A small self-supervised image encoder, trained from scratch: batches of 256.
Rows from block 9, named by matrix and row number. Rows with one number belong to one channel. Each number is 500 + 40 x the weight over the matrix's rms, rounded and kept within 0 to 999. All counts start at 0. Numbers have three digits each.
# convs0: first 3x3 conv (model.blocks.9.convs.0.weight, 256x256x3x3), inputs 88-95, a 3x3 kernel for each
# convs1: second 3x3 conv (model.blocks.9.convs.1.weight, 256x256x3x3, transposed), outputs 88-95, a 3x3 kernel for each
convs0.84:528540474504564490550558521464482463554483496476523483547518531515477544487473540467469527533453517487478523495520533466480445475494516521550494541487515497546487509526459496568552485512466541506498498506553537461483
convs1.84:464603468533571532504524543520510499580475469525474515526488529584526534506481533475477462540518500465493471524523433510508521520484568475520520484476445488475505559487491475541548430552505504495478512535508477458470
convs0.85:467492510511513525480460503499508485533532529532554450549531504522516531491495511530571488523496485502452496467508438476436536486535537561506509459452435497486535501531466518506527497585453524563489519516500523577502
convs1.85:441511496497468528455463436505485462479462422510497560490529513507528554549473500460471489514526488532499512491455461519528519544488482454505461527418511508516533523481536442531434487551560555484481435550538489460589
convs0.86:455497542504553541511519510517516525510457453515483515481456552426434535428528563525482468475466538523494465471526464497432530460502463494542553440556504491470546492481469474512529541519509500497474537478504533555489
convs1.86:491542453526523521472500510469517436503498520490490551508499474467483498454442561512402502456436473521517540471538504470576503552388497453478468476470471509510503484558523531452514546464497489536501594528532522530522
convs0.87:526540502481466561459447467478506538435528486480515426482536554497561475519569471403606487533534456456499499496396476453542460422531527509546490524488490514485508550539513563527541477485529501531502550536496495478472
convs1.87:471515498468474448543484502492482488504535558551530568474478461552533507505490473499504538479485439444561510549542532485516528553491443510497496450479413467450517473514519478467480545518469487446437519509485531579500
convs0.88:421484504465531481485474458458524437480528463462498519519477476500497486545502528529580543531537532563496533547515504464495467567502529501529471460518494547522505471498488448499522478501501534486519499542519515491459
convs1.88:461470533501474488515515543465510520549520505497479500470516445526530531499522536459533445473486533461494494481490469471450535484519502494454504505469524506479469518461471523544518480481438493449476532478468485506482
convs0.89:465512413512509413443560519515496505511477441509483494542478524486500535517515476487494483461521469426493485520482468541566498535547534485473511463552513452521500528530439521450554490502527509460488501441485468443489
convs1.89:522571491468465487453427471508490471508468484490494512532557503535486494513545524502528484513455515508513512540507506508582549518565504483471478566508483524473494504464497473495505480469580475505480495505464484530480
convs0.90:536530536483470506506559553489486427448469491442449497517537505523449505520497508458534516399574521490531462481509492536601555497474546436508490513538440466454453456515541490493427473487471457463471526494474457572491
convs1.90:508480513455537486454514497478469462439488470451447419524550502527576543591534578474523422501475555471512467475504512495497505489486467542459530559494480537524535494498489506494442470511488453473462496469440490511471
convs0.91:532490444518480448467549538476563591516497460487427509560541475580502569514418444489476487462531501514478513600432535588483537394499537556415440455581499442547516484503544451617510492605533396449485491553511414538582
convs1.91:475517477511465434489461464491527465520422471533519536508451481425529423508482453427518578563488551513560508516449514489531542490514465484523513463373550526465396520463524488477529476480498498440589500538543521456471
convs0.92:562506494522493459501479477509511475512507497550474424552485499534517473466423462517553454482565538512527448551490450519438449498551473496484461577541473496444532461431456544498447501548549496519509437507508507459485
convs1.92:491484523510498443526519501547553515460584578521521547510473486521512519485509481488480462552478508502494508482512530486478478514507483457491526634524439501492527488475572523491474441522545528542539520394439453491497
convs0.93:486491522486535554498503509564493467569482540531468505483504550490538566481550547421530499515504460508485512552442462488503534561474490407425479427444515534520500444497547555502516500407554438495523515481560452507516
convs1.93:469513528486509492517510523509530545483478463483466530493468530501432566398503532514436595495492467485538491485543527473523512557481456468477515482452495537510500503491525511519461456464483461462475520447521475494537
convs0.94:428488523506520501490552451394508511515522441542472459500546475451602418447518503470447503533532424579621528458523518593456436513502497492518476466495515599459449513451431675534552482458589508515454365576644455484400
convs1.94:495511496509529522523460463545599487516559488552485534512526509525443564438454510517535531533561497476427500567521513537533464408524444456399431470516412515453535535548495490582548529426507531492394586475629556665511
convs0.95:484535482518401503528486511457472469472510439472564519480525510516557479517511520498529484416421488530526505445533480532513437487535505467505470446504548509558536398600563487525583472450551479479470506479460531512584
convs1.95:427512485459498509497497449576510531472523486471516507503481468465496518448479456474437501532490491529518524473533547452450592500524492544531482467523562498444493548460494512544561515493542457568498489487508557514459
convs0.96:512529525526475504548536520497505504523483434489502481501485510531508537515506591560520487536508524497500509510573468518510481502552537544517468498532463504508499504488527494532509465497472474492481496487460567514521
convs1.96:472490483538514568507472450539498445501510522480526498487554559509494459483523501566517477495467546506421444512469445505438502472448461519489471542480503528517438483471466546497474473529494558521461534452430475483450
convs0.97:464496473481477516491509489460524528466532508488492562498533489494549531492521489475468529493544504407530517552498422502468564419459478438465511453504521522488536397497539489492472433433501507474482478491536454575498
convs1.97:442463496523478473507503509470474527440504495492564497436431526473442428471440494454488412512495533479498494488605414484496495476445519496487518512433527564496590461520482526455468456471544470503486482548479581508494
convs0.98:520512547517496457463417534502546467532512554458512479520496463544524516452487536464515478512494531532473496544496484479542527486481441499558543562545560488488457570425586539442481497471442521498561534451429460436511
convs1.98:395528434450523524479528485477460452558548502457515564463549489452491494465518474525516490477524471488519508495477442517574470470529605488514565464479546498543539542540450503499504565518481446538486499580413494484482
convs0.99:453497443432459487451464507507480499488512485423492510550517474497533513489535548519540531528495464482508489477416462501456485546518476520550488531528470477526525472500528488465469494539484472485530516459530483493481
convs1.99:512517500511517493559513558488481447447477497482476443487502503480494471508496462507517479509490549446467530500477464495523515492545496528482507445497476498492508479485488487479456510493466482513500502500498494510476
convs0.100:529468512481479531518443460462495518477497425490479423469541484520494544518522521419466465614477457526523472464502438471557546480520454514539527537498506459505534623477508522470513449499515497554591461573488467452524
convs1.100:504447415486522510494553530543528497511497528589534501471470500512477466488510457489559507473501436473460556487544472488539449414555519498496470442475458509536543535424471436585412437610463480443483514533548477527446
convs0.101:488574538512507557474484474470528468503569503473512534459499452462560460503479503558492486427457463491495489475472543435541478479505499470479489494482559544489478487535481552565546516601496472510536603506483556536467
convs1.101:484468496476442477505520510539577550570549498457532445497521537496513519518499519504507540461503507534455493471426498477517487582553473502526532493489430451498526555538419469566522488574507524569496534524553439454442
convs0.102:414451454463465538514506449466515506500566520488539482441478458472519464521458481434546488601544483542494484457440467503498568617505601499513515560441490517508495445471509526472536513485459534585489423537479511503392
convs1.102:588535488573505499518501493467428441468511504494496478495496512513523491517524497518499528508498475497541451533505521515516492496493534480507405444513511525571464492498472487528521502447501545456447516452541486475478
convs0.103:538488547535537498437496467494521454515533481527509503557551522550558476474479565507539523388476459489519494439590452554458511485453459531531546556491435467448472454461518568492449452486480475490478522514458541448513
convs1.103:515481535553476460534516446461510558527506479470546535440521452514550504498450425477557415512523538452522491469453516530523442529496501449516490473501490545447544420557493525478469555494418526517522485502519460450548
convs0.104:495578470485467515494520471509475430475489508501557540518493524510457495490438499497555521462530563474516513549451461473400554468415436463481519503477533429492481427504532496575471500472493471446468521578533547532471
convs1.104:513556474474502426512461506518510549482467490537446527473428491427457454472495476468507469488428492522473448481466563474512488504486476467503507441510497503538544493545530440415546473553480499478472508536554498443459
convs0.105:470478503515458460497534456447480488474510578500489528465547542447498542543522470527461514428443514497470525478510503530508551500493480508507492501487499573519479537532480484533522526519465438521538540477528527541561
convs1.105:513446464515524483474480475530457481499482472420463486501465413503556533481490560436494507496548547493474499550498493437518495502525485463498551526571458522559488526503548504524526539535531451493447539519460457526522
convs0.106:487512497480495524510549499459486508472506457498592531515513448458448475471493471394410543482549565417527557520589418497542539543542537523507507523510545522547524500457412403472355504525481448469475484543513453506490
convs1.106:530520503544484537531558518457471522527508533512541591491505536465486513522469514520478513504521482476564461490520447545464478524441431469530448499557537517460483554540420612432416519573490499488434496509539531396492
convs0.107:490501477512555471462482486464523483523560570544577547546500453523530549507488510472522455499499458446500502528490458550525491508484465450497497529534489479527490446530485516430463495464487480467475468486465462398486
convs1.107:489479500530492490515468469496522516512462506513473479506498506446505447518497476443497475499482432497476485514545485518408506475489551540501557469522522488467517446565548523390464465490575480520521522502461511488556
convs0.108:456465452565551521497529540475472456496456450484525502496488471451574430499493569514477528487526473514500487519451447476473440506543494510524545493462541455505467515533494518433497554553399459526544612473435571576539
convs1.108:478492495553506449517579510464509505565465529540452496470531449497484518469485424508580509491477498462452484523511448459547463447517512493545461495493542463478477459544454485446490501444489517550538531544468453449482
convs0.109:475534460475571532473517533497515474490490454547536484534516491536492556468475461432533529504517531576482499521496548528544524502455479578546602448512520496500512533474545556469512525510447463473532493455436523503497
convs1.109:546531518500475475466455527509434508527492492463502495482536484497523501491432480534542531495362428551476565490548494467488481498501507474516556530486508550567469464572493444537485451507453490506509489533435498465445
convs0.110:507520469500476497495535549544496543547505506554486484533537468532463501462504576516505452503496478496496509482544462461481467474498492514500447536507525556487446467542513521501515559514494521477480522456529461546494
convs1.110:488520477519496511480493479509528519532478477557492506442489520535509539539475500512435555566523521503539510529559513418477489464441514545515524517522533552534500562566461551522488458489599475477544467539540473529515
convs0.111:467486509535540545494497502485507540487500530489597509561475479558523485490509468542555484468468472518535506432573468517456492486438496444516504461535529522457512495486498562497504514446481502446468512512456542431501
convs1.111:467520413486494512488534501500462443556426510484483443447488523492463441514433503528514495535545508486544450519509509491491554459578483533541517523518469499510527591497469478536579532402618542520434482482493553554521
convs0.112:448513474487463397501471511487545531480463495484436524481536494451513514504454487482499570498481544531468530576537450471499489476473508497459500432443594563438533406486471495475414465579508502516501481556485449521518
convs1.112:472465495469479491510493538555512533456492517470533459507492529517479476489492503527511435489473471534473472527471488474500462467512480476519456422501570477500430519457517532537463472436535526503472495497575500458495
convs0.113:518496537572478472452543504530523469504459500569509413511496497537547496523503491475534524487515529466477464556536493498424453431548500526507464577446464450559562488579487514500434491479513519445464480533521481478547
convs1.113:488505522486516520481484539446558477506540480595517514509496426495439499487515454496588521472490532491452458458526534497489551505476537522522464476524458593464515460430523488456475492466589427485493521513522524549493
convs0.114:499477501546538533506513445465457520530534462532540538496534564486454487505454491442431446493483476498490495483520517584523544483454549558487502440580523435461492485501468544499537358515446535452512498542512520500506
convs1.114:515503484601525505491554453514472497484501496503476438551539512498527469532508526473470501490548487524594540514543493505538468517477464443485452499543480535516497504505484470503513532558460545482471471522530498532491
convs0.115:512520519504540473482486499450450559555502497542534444480513478489520527519527489548467490489493525550540480442516507502493458541464512399427460565467504513496582478514455447491466468479530478497498495497528494587513
convs1.115:494421516446399495463464476528516541530498492455516567542478424474462552458549488542468493538482487514469469471442469469462500487466458516495522554501483515543522462518442543462516487493534464577532420517444512471443
convs0.116:543494443439483459500490538535479458556494424507530484547537557537465490520477471561476448488545559507530521484527469484485526470511522465504485506524568537507562488467494542471486494458484506481529503416445496480488
convs1.116:519517537487511465534469488507512533488503502508483506519457478474522502519513440458558503473499494477528538525538496504459490476452454523458513498573480465471466535464493441463545502519563501558474449460571488439501
convs0.117:521529486501523530496491568519543489565543578482482553473522567498522492428509487544451503481464525505501507493504504520462434430483543409548540516463438482513521504521474507507610428497494526390399494517451489552583
convs1.117:508511471500485531491510571516546521482507600514495408500504505494545432516507510531493443464456587516507502510545530480548569458511559498494527521505514550527541546490498550503480471503472424457487535458477523501458
convs0.118:473448533481492464502500557465485522535465412522468515560488493486442413495453454472581530550448517484447559496499494473507503479437516567517496460475477514554388532462404490455458599512477498452457450458495521524539
convs1.118:479472488467523520488470448482452538413511501502541538547465524512489468461512549546447516492504523488548508481469486500535527571504538517486515486488485471473495491442509497452493484431521497474497477439405514542580
convs0.119:478468524519496520501436510490502437460487424472501525504524471500488533489507515503481588538495483517483488541496438519446457473459447510513432517534495491512540483457472520524462527544505536506539467526516487471507
convs1.119:513445494481486553524475469457503523499505439564488479502506487553534485545511568478473477468440530530521513495527510523450555490518553481564466512551527504414483452465458466478501539451565535502493507587525535498474
convs0.120:491508484522521462444566528528555565517529412487517526475482479467479516570526480466459507516496455483532482509559537564513501462525472550499500498459488490512510529510488516510530535449487481522543551475443515616590
convs1.120:539502549479501479484509523448438486557529511468512471585545496524495496488496516473459517450479512494430518484541456461524549493474488473496516442475474539522514488501530510452455493453535517502558511567467546446463
convs0.121:487485458537495516534549508501430525477451458564461447555452498485428508503550464509455441477502490531561420502502503527485538538452475521480520467477447417483443451486451470471483471448568493477385482442519594518494
convs1.121:500554480486500472531511468456556542523546511498496433512480471475614543491567493456496518485486603511477438519490498506516503471502502472442546562505594503455521501484451485492567509497565524454456436532530472517571
convs0.122:494535454427465574516478517521498491483446508520526438544538517500521468550530500408531505427476549530534534488529485550547532509460481429416404620553472481448475536455491552528439544507523507422517456485469519510477
convs1.122:448518464499488552511533494502517494486532518437460462502464491560489535531470466517507508485565558567518533542489516491441487498524504468485448572513509439486553527498443525554543458530491490466521506481488481488493
convs0.123:528492517481535582528493496433548500546447504515551417455503525473506502458482474478493448561568478535541493464474545452592498445499418533411505477509512488433505526509482571444418478474468483564484427500519532517423
convs1.123:445538495461547484479596507606517552503492525565497526460465479497472483478454483445522584463502588516485553467509510456554593518584497482542496468492498518523482460476499451449559487463492465425534406474482457530486
convs0.124:532498496501568549466514500513521490518516520515528448484446570513536466482478487460497484468523486473527507525493510453502442529487455477518507471482507455500522520519487507489519478418565526551518452540531566506525
convs1.124:531516521510449510495496510471436414486536510557455464535563467579535504521562505507514495507509517496498535462503516462441503495501563536530482444424437490454518443584427516449445515555391439513473494481470563515565
convs0.125:488502513509499537489533528476568509461524525457496415538464502444449501472497430474488456506510466496567528435540463488536492480550517483567504526535540458570486497536493495532542446487531485490469509511464522529456
convs1.125:515486543478466494484463454539562582507498603544513481510523536517548547536540548413496452486511457525497485446467480456459464439472476502494448501433499571458516551499519466491505481479517525437495475493524499499491
convs0.126:482513516511585491479517488525475470594513517549572509457477491475479498448466532548433461480497493509495524535476479503465517524486487509477442482519503445520529461516540469456531497476502462480502535506430538523570
convs1.126:481423446516492461500464536577488551498438464516484495488452527483483485473525498468487500500524592505548508552494479521481470481479530512489571491518522460504468498500571550462473444474493517519592500482469526490489
convs0.127:510483551493529445499488493452441492538571578552534483454431502511503473486594496565522550491501455486428545386458515489471505497515482434472484433493495522561485500517467473513475472503486506424537570577493452473492
convs1.127:498517492473468477496477473430459466484525463469478523451496448518491498485530519462478481496575579517454498479589531525585482514469460552515519455471437495445483459410532472537510523497479538566456539402393442520480
convs0.128:450463498500499486541494525479454490465519536539501425552540466494589440438540513491539506467549550440510523505516495483472533486482519496499422509521485548447563509517464498512556456522551447477512525532525425474470
convs1.128:501541572548420509493480528467490453482465502535515473443468511535537547552545433492468505535515476541452556492497458558527471558559487442453534526492470537503465493462459437505470531519510472519525457464513546516512
convs0.129:515494529561528514487473438491468517519475568537469458452469443458446523585442501458522516546482531459478490557496522482561531480445469504403471500593502553446429456564487529475621385503544507462489533528534491514527
convs1.129:499496492469538498478469500471500449445451498531520474494526461445506491559496465527418557512519514531473483459459544464496551445548504566512431425508429558544427513521505460531506569539474510514514536451476456532605
convs0.130:574490465514529448504533475507477508528489458446506492534490445517506467518508511440458535471543493448489515418486527457425527512472433510525497438521532407511478496498481481525433522476518631509522488493521401498492
convs1.130:494510516502479422534482509520495537437455587482513449502485473429529511482553507499602443498510485521449522513497500505526482549498480514438468502551429492485533486517483452550429512528520579529476442472514482471440
convs0.131:516479472470468506529492488516488531510496461514524513495488445464500463495498509519520538572531478558530494525502492479470554555525488461568503518479516533474502482574424567513482596428561469459475467446512523600516
convs1.131:435501530509439494486468523460498485546515506502522486508503490506567534524493532561496523498490500495513532439530503482553438580438558543429490432551537516495487464529472524577531460476489556487453501515510544482547
convs0.132:441529523452446524520491539535546435528515467475552480496482427531460397561542433511472514504507501503456505553525466552448531494465621442467547562438595459495552538514503513533466467550520559513436478548547485499463
convs1.132:468494485505563488542534459518474528495478409599490436413469461479451386434470475506600452521517508496483498556555491541477471534509479546444545458472487438554539553500520553472497418688510501488464411470518541555506
convs0.133:487525504550499486517552474500504467525486546577481502515507531471530516536476534476528474582515543516508522472577461548549551454465448454464548507561495413523426468527523491475520482514487419445533588465540538599462
convs1.133:484506444561562508450495464476517548509507469499519532480433451514418484459480512475480465537490553524583456503489450448484549503451494497520517528433514504507505546516486491471500486539514582488485512545486534503513
convs0.134:465519509452506505499494556524543461490503427499504495512487500522553404522497512548502526545518516485446552535501489479533521433461486503475501487444446559518522480551499526482499467530464553495562489449496505549531
convs1.134:506516444530481529521428429554492415603495547500503497482487512488485494478464494491479453471516476494488492490457530484418499540495476511479537453522466502513502559536467581481496457456563524567561548498476437464453
convs0.135:489440534484538536510562448585548489471438467526479506525514527503548494499490531481455469510553557497467486548446479473519563474504528510446539569517582476551511440477496519541565509507452429454533518435460553562432
convs1.135:511508537544493549505490478496547542498506424521513520423471498452500539475472443454503504545514544475475504494492530509556559498481420476509534520502466442509456489475538582462467464443523529464455489591506543534520
convs0.136:502545435504513574524433466516402486547437477509515537461486491453559449496452557466547475529432540486457546483487506489508498507501456443525590411417538496474469436535455515483441414488552515481500448532510474460510
convs1.136:430533498508514529552512472502482469451487405561476474509451593523498510477486509494497544495551495463504468496541520548493496552500497468531544528551433436552504569595420538567455459377560505514465474493510493493452
convs0.137:537462454554468489480491510482492514538548478523491516479497482500495558467532510523466532534483551522570520464460445533491538551475418514496487456505480548412516564469464591525474510419539481519524475509481468530495
convs1.137:388559596481515603450513468488502514574512427496500559423542578530473515472485500472503509478542484556475486479498547460401558480439575429571509509486510486531480455465508491489520518548484574553423531486474458477483
convs0.138:472486467577540522503541479524524495442476411524496553571494541501506506482557474504541526506520544498522525518487505463482521459468447549567533428482482454490467528488533519473483486529542460513532476452462487508537
convs1.138:503484509532483455485484461507490403453502541489523530488449447498517441492456477499540466453541532475515476538487591455450431550454513488491557477503525502430459485552485502423500508513441483467508534563537510524486
convs0.139:518544529455561544455441522425563494445535501435517522504496522436532572414514534440473551528537508483542455497588471461563520547484490442455595497505502545476458526504536491514512478478458472486490469489496498492551
convs1.139:463530518447538479486497439496519433530435499513517524498424454416466437437476500493486545514489548468523540491565560499555487552447456435467488509581457600599496464492485501499425476473511484553526480556476488528451
convs0.140:508513502424526486585445496476436528430531538463516516450510507579449448538566463456509445481504499473503502466403508550474458501469490601612388604607433449426507508509449541504444452523474538481454486499548502530437
convs1.140:558494534548465484535495525450471501448476499459491491490421540512455513494462477502522465535535459514568537437540483490486522446474544438538478583432526501466539441460524513414453514430534495479510549538546550492531
convs0.141:522501523445499501499516522546563585574510536537582521537488573481500453521515521521504493491516497495489521486490460473513483545476482496525542489486507531533537526514483543547544509595573472516423518541516478530574
convs1.141:460587429504605528521568584509505517497503512454445528526504521557526519495510546506469548522480519507488570446467503525513557524547447468495515492528544485556402493497502488554451451547489472491505506470515568489487
convs0.142:541522480479484444425494555484556555560520556452486570541485491503416476529505364478495443425509454464490557548548430516532534482489528550533517427455558538491521612539424570485510562464446495505568484525508495472467
convs1.142:455512503515489565471482489509516474563533496501482449510481538523573535451509488484539521533492501536536553515534476499518449514456475537556479416527523531459551591468435481515580437493498474493526418489442588536494
convs0.143:486471505467487506434459471498575480518486524547477462485478459425515455484521462533506517489447450508550520541537459465495504509508466486463468490454450539602463475527479551533515452510501486452432471424537484496511
convs1.143:562493529452472599476526501505537491503500538540461512468522566517540540480488492437507542538509482498489475529427492442453544517488528523507521537446458500487430571515474534528525502476593501463428510538543503460464
convs0.144:504499477553521445460416491480452465540418506471520458499468516502505540522459588489510489387474524466597471440540503518522420472444557551516516510501468405458482524391595473484551488486538507529468441464542559538542
convs1.144:471499556519443514535506435556501551498506521420469503421485511499477503582523531544411522470497512543513484538491473551508545514516502452494489474448524516549490465568557516461501546499471519536468413553494543436443
convs0.145:456512514498540542467490539475532531550480507450546547510533494482546552538493469457589499496551494497482513466506461463538427547525442525462434537514414521495547519565529517504525440510530473455473485572539495504513
convs1.145:495485549507520502499539529463458472548488510429484479509406463455490497486533451534577534504500561499483545548541569499445509516522453461490432478479494578513529512452587564487482502503476503480498475470504508486494
convs0.146:485484529483516507501472575486503504489589474423510505492520508475514502464535489542509524478526472461507518508392546489410588475509473478483554468499540539569484495491531517487527589395612499462536491440441497493493
convs1.146:473516475460530488457486506531536508452480521496493500456531476438518504549463505551481538541491501468531484528557498587450491505476435484510548519451485527454458500515438546468508488488503554481602454485424505522533
convs0.147:485519503510543464586563485487474416521520520496482495538468518475457533506529474479462520535557464517528496475407510484440499454511408476604476544508565465501462527550519543479433532511482536443495613538503409464484
convs1.147:526454464443510491492558544518556577520532505482518385484492578567531496504503519477461505482480449555559505461528490505515544493518480519478440498461510538519629525479485523477501495492475528489489538473453508548549
convs0.148:535485555511454580530497557558534509490504539494544575490497494517459493516461516529539506545469463519498499553518508473498503432542432415487448549482513445560507504586520550491509503503491493505459581463527594491437
convs1.148:482447563459493535530518458535570546490533494466461464448535378485506502461446539460479463511533499448538522524481546447434494530491516486485532458482464523481425531485407499518499533461558530515453535540492491502495
convs0.149:498545472503524482528500502393497460441475484471445458464512482483479540475509480466453515542547511522537483508525618634495496421483481405499435562633547474521481520468436456418476508600437432557508531432476460474479
convs1.149:517525470480539458544486480473502501515476460470473548461505470448458445510495509495507512490548514496491484519491505500534480475532532480508487502433530530538531501424470481523524496550507510468521492532476505415577
convs0.150:503494496490478423517526491528473458529539509475489468511544492535560537481532492464510485589535511485514550542486470503485483504516444465479496543561479555459474588565448496525522479529459481452490509488523487493438
convs1.150:511504494494492472529522534507517522457489499516476508515464523528477463509491514468527466540574497437498421475508446544494543516492523501527472544474535527450502537506480568529472483573529497539499545505532505517512
convs0.151:511483484492637528508548499470451457473528489509513533520519574403538553497467471522533486547488537495466501494463442465528491492546505566413483551462486561513431494531526595514567481572613416439422454463470521560497
convs1.151:539481510555525553447475504510507495487476509526529520558482600517486556492474543472455498546509475500542529430516493569521526504501487485513519535497491517456510474551546531502576542572449418470482432461465501455528
convs0.152:460459515512550514464510545457467455504505557493413441472500512542519457570495473517461488505484547457398634471560523458372587473431590443622555510511550536559432440481444501480543518493593506486565539404415521415559
convs1.152:532518501519499551483419512541463488444473534529533536492590451501506458577584505458532426475418519490463485528518526489470487471432526552487471526514543518494458550404459506465451516445484485466456497547520497531452
convs0.153:513530501511561533547487588486508490511528573427528464447482478501468462520503455461540530552494445498474530489526504502454495573429448491492477528557460445472502497475518520540492485532524476483467514492453506557556
convs1.153:449495482508436432474507508456524449501503514531545503503472482531491517423540483484469487475469438464488451545534488506532478461494506452519504530529490494516441449547493443459488499528494522506482528514520483554476
convs0.154:468546491550483483440540510555486454485558516504568462547486438527556468544500516515506481507519537553488575446495537511495480468464504530529481514582479566505512453542512570407491530534412490431453462476542482512513
convs1.154:494517528512532474466442527542516482492461472491510450539515457520492499487541578578473451549552519450516457529465511524534497494470499478481532579462513465459516548489515433451591505554555485517465494481465535491515
convs0.155:488482495463509465536552541554533505510485518449507487500435462456513531535525512448429496514567503527504457546474528511490507498609492574422456513569521499484508482550494504449440470480451435454552508557485513584494
convs1.155:517577581436497467492462508554598604479533537534518478512439553520534533543517522459504530457462483479487473528552474492471496419511404494456427508494506525415542497463472466449528451467508518537518511547500426454474
convs0.156:529512432505508486522530495532511498513493482469490533464416484514489447513522512496534519511519477518420445516500614446443469550536423505560526512521534540474455499552482526542544565463519427474491564478463475487543
convs1.156:546514517504488495508473499440499473513509479517544496537461482525474467443556537479498439604503503497461514464528498501585547483481541542497556499531649585521521423494528458560482455524505399473506519461470547583564
convs0.157:522536546512473487465468483480556500486496446528457494478519504506494487482524456534512435505569446434539499499551518429523446468466474472516506484518454492524473502543501517579530425534483561568508510429497483497491
convs1.157:527461537530544481462488503451490510596519498481500469532470498456451461491419474463463530474472521522504510488454469560559524533617484497502512541539520500480466490512484487458520542509529499440523531518509531508435
convs0.158:451452545529435510533469442440458494518545560567463554490523495471510486482524566455506478503520447428495457526519488512484562436519509473488444504479468497577561495529507487530459436614515487509486501479585465499460
convs1.158:500494518546480526537536479456572486456529499498562474525505534548493545454594494503509506514462533429530488523508482536540526453505519454526497492488530482500483598504460562504500466523378484415477527493532525508490
convs0.159:524523444482528483535470454559546498485485516495539506491436463428467502493482489520457553455493547492495513534441478504573526527501519576523577589530566523514525470547516485511555542586485498554509500514570502518478
convs1.159:478520555506534524495467518584460466447501591521518551482469486450506478507504497533485502538519520521541418545540474492482521484503548493485571514501511540534562521497556546455511440570494462509461457470512546523615
convs0.160:508483475444551570509493503457436493523531468463538529571510432448491456445541540468551518548489431551506501545361472465553543516461470476573505497510456494492512544520546567601475526499478447514510518476501537515538
convs1.160:479503482451522515526482502555576513534469473537502523522479497498525444527487473488508513505496497518507463473496487519441483534530566460493483488578495524381545551483438506473468470448469536492446483436433488502541
convs0.161:470491457495539508447544521530508522479539460516414445476553593454462508541498556465496559496430494539533516509539493475510521451535511504493546505584515520469472489513499488499484538519476523518485432519487508547550
convs1.161:503544530471480484530439536477503432521490517491436463527480490490509513466449478491556470465527518514532483513513484488495526466468483554550477486494489436508433517553496446444403437521566521495535462508485483487470
convs0.162:433496489517465477548516571517487454493502491530488523428463498439451424465486451467607510519532521478542588560535493544488575483491513488489452499567494517502552501570549509528515562541479486494483556493450522541552
convs1.162:508537520488510509503473534489526524452500400445503489469512452519531505472458474475501493475548527460550507484469488501505475541506476440496451479477507525483488509488521503511478448447489484505522546517492536480533
convs0.163:489512478488499468499467492481532469582515487513509530495500522471517497516514447522488511510522484495468577439525448431538529494466460469494462529492567493500544510478480469478514451495464497535496475463514469477499
convs1.163:512500471501544513498502504484453440514581534482448538559523526490530498518460512407460538487518498553534531503477488473468490496464490547474499538495473456538476457530518493512480521463494496517498487498513466479511
convs0.164:490550460556574510451506497528429470555476463546433478448591491517517523602459553524468457453510482494489507522402517524480524397514431512467514455546522465522492481503455523553527545501522476560474503598453511521533
convs1.164:491508476459509492513473462517489470542505599465571433432530513498540489549501460461527504543547439576486499501514497415537474482455515529526451527480475495490535556492519473582482505435578564475564492494521482441565
convs0.165:545459483526543463528511520550536488561524549487513525489539469420442564476560521525517474507458508572515510565440456470523453435535435501507537446541567580525497517507484575529488506550513395492596493538459509525514
convs1.165:471522505512543504435526478446501558426457525498468543482435460484519485465513505513479548478412472524496552448466561484522457469494559416459551479481484490555493554465479520466422494436473452484430460545462450454578
convs0.166:522543459481509551476476532522468473505465513474533490441528530492506517546514569506484531493506487485468540482422521432475638436580529470483546519477524553463460478518487513488493502479403515492517497533489486526411
convs1.166:489452466493513506473525568505531543505463520516451484479520463523479533503502490499505482513557499536533490473466524432548491484549476494520454511482530521486507491545469491459507456531494585496413545514476559536543
convs0.167:516529448465485501538500465520530507503472551522531506479525442466511478459453429474424529413495568483442539589477535485581501492459508480499500549477533528460530494498520508474474488567498509533491437485405511466540
convs1.167:550444503469491484516516550483463493481459472527505556538498478500474538472531484589498505488524484497576486471472469485456441559563536502565601488506457513575496476562487498535518516513485513556509520493514466487505
convs0.168:430462523528473443517453529475469474562555518553459485477488474526534461525431515484499402463524523497488509539568604487456482477532518517487512554524507520537500466530501501454447504555455500526528547562569505505487
convs1.168:467532555478494488480425470458454494585528527497494599537507466552532453461484568516565501497574473393489469442513524521540449486435486424455505501520554525525493495534496470517491508499428476483488464543487498526470
convs0.169:454472480540504517543540507557480546473570546497568515438526566429506539480544586480475495525508456499516481482507538526486485477529505471479562529484469526545474483541481455457520508517446423504468575465453496489505
convs1.169:496487438431502479518501554547486545453518447448468517544498481507474503493481491478508510476505511522465554466528547485513520551523511521493504492412487391547552487450516576469458500483445504505469482535458468491503
convs0.170:469479583565468464557491550465453502501516470491495479436540461473526423473524513434466550518468469446444523428483439520515508528570528531560467475493604497510579517550522478446515440468533494495444519522550530513527
convs1.170:500516571552451529536524440475480521515503513475507514503512535547464559480462486575426479533437490447425496485493512510504493449483445482542462493544612485452452465544526496482585560527475486502510444478499436562463
convs0.171:456504497507513540484492497575544548562471480593571515470445475499450423409485441470474498495477448493446468470472516496490531498462530501535557501505507504510498536481527428502493461556517541484545512513514486512460
convs1.171:492468497493534524498543486535454446458512493513479479526496508498494467448487525506580464538488475445466492466435453441465516527486504460543497538489472457513466461561440542516547542514494542477509460506457485465499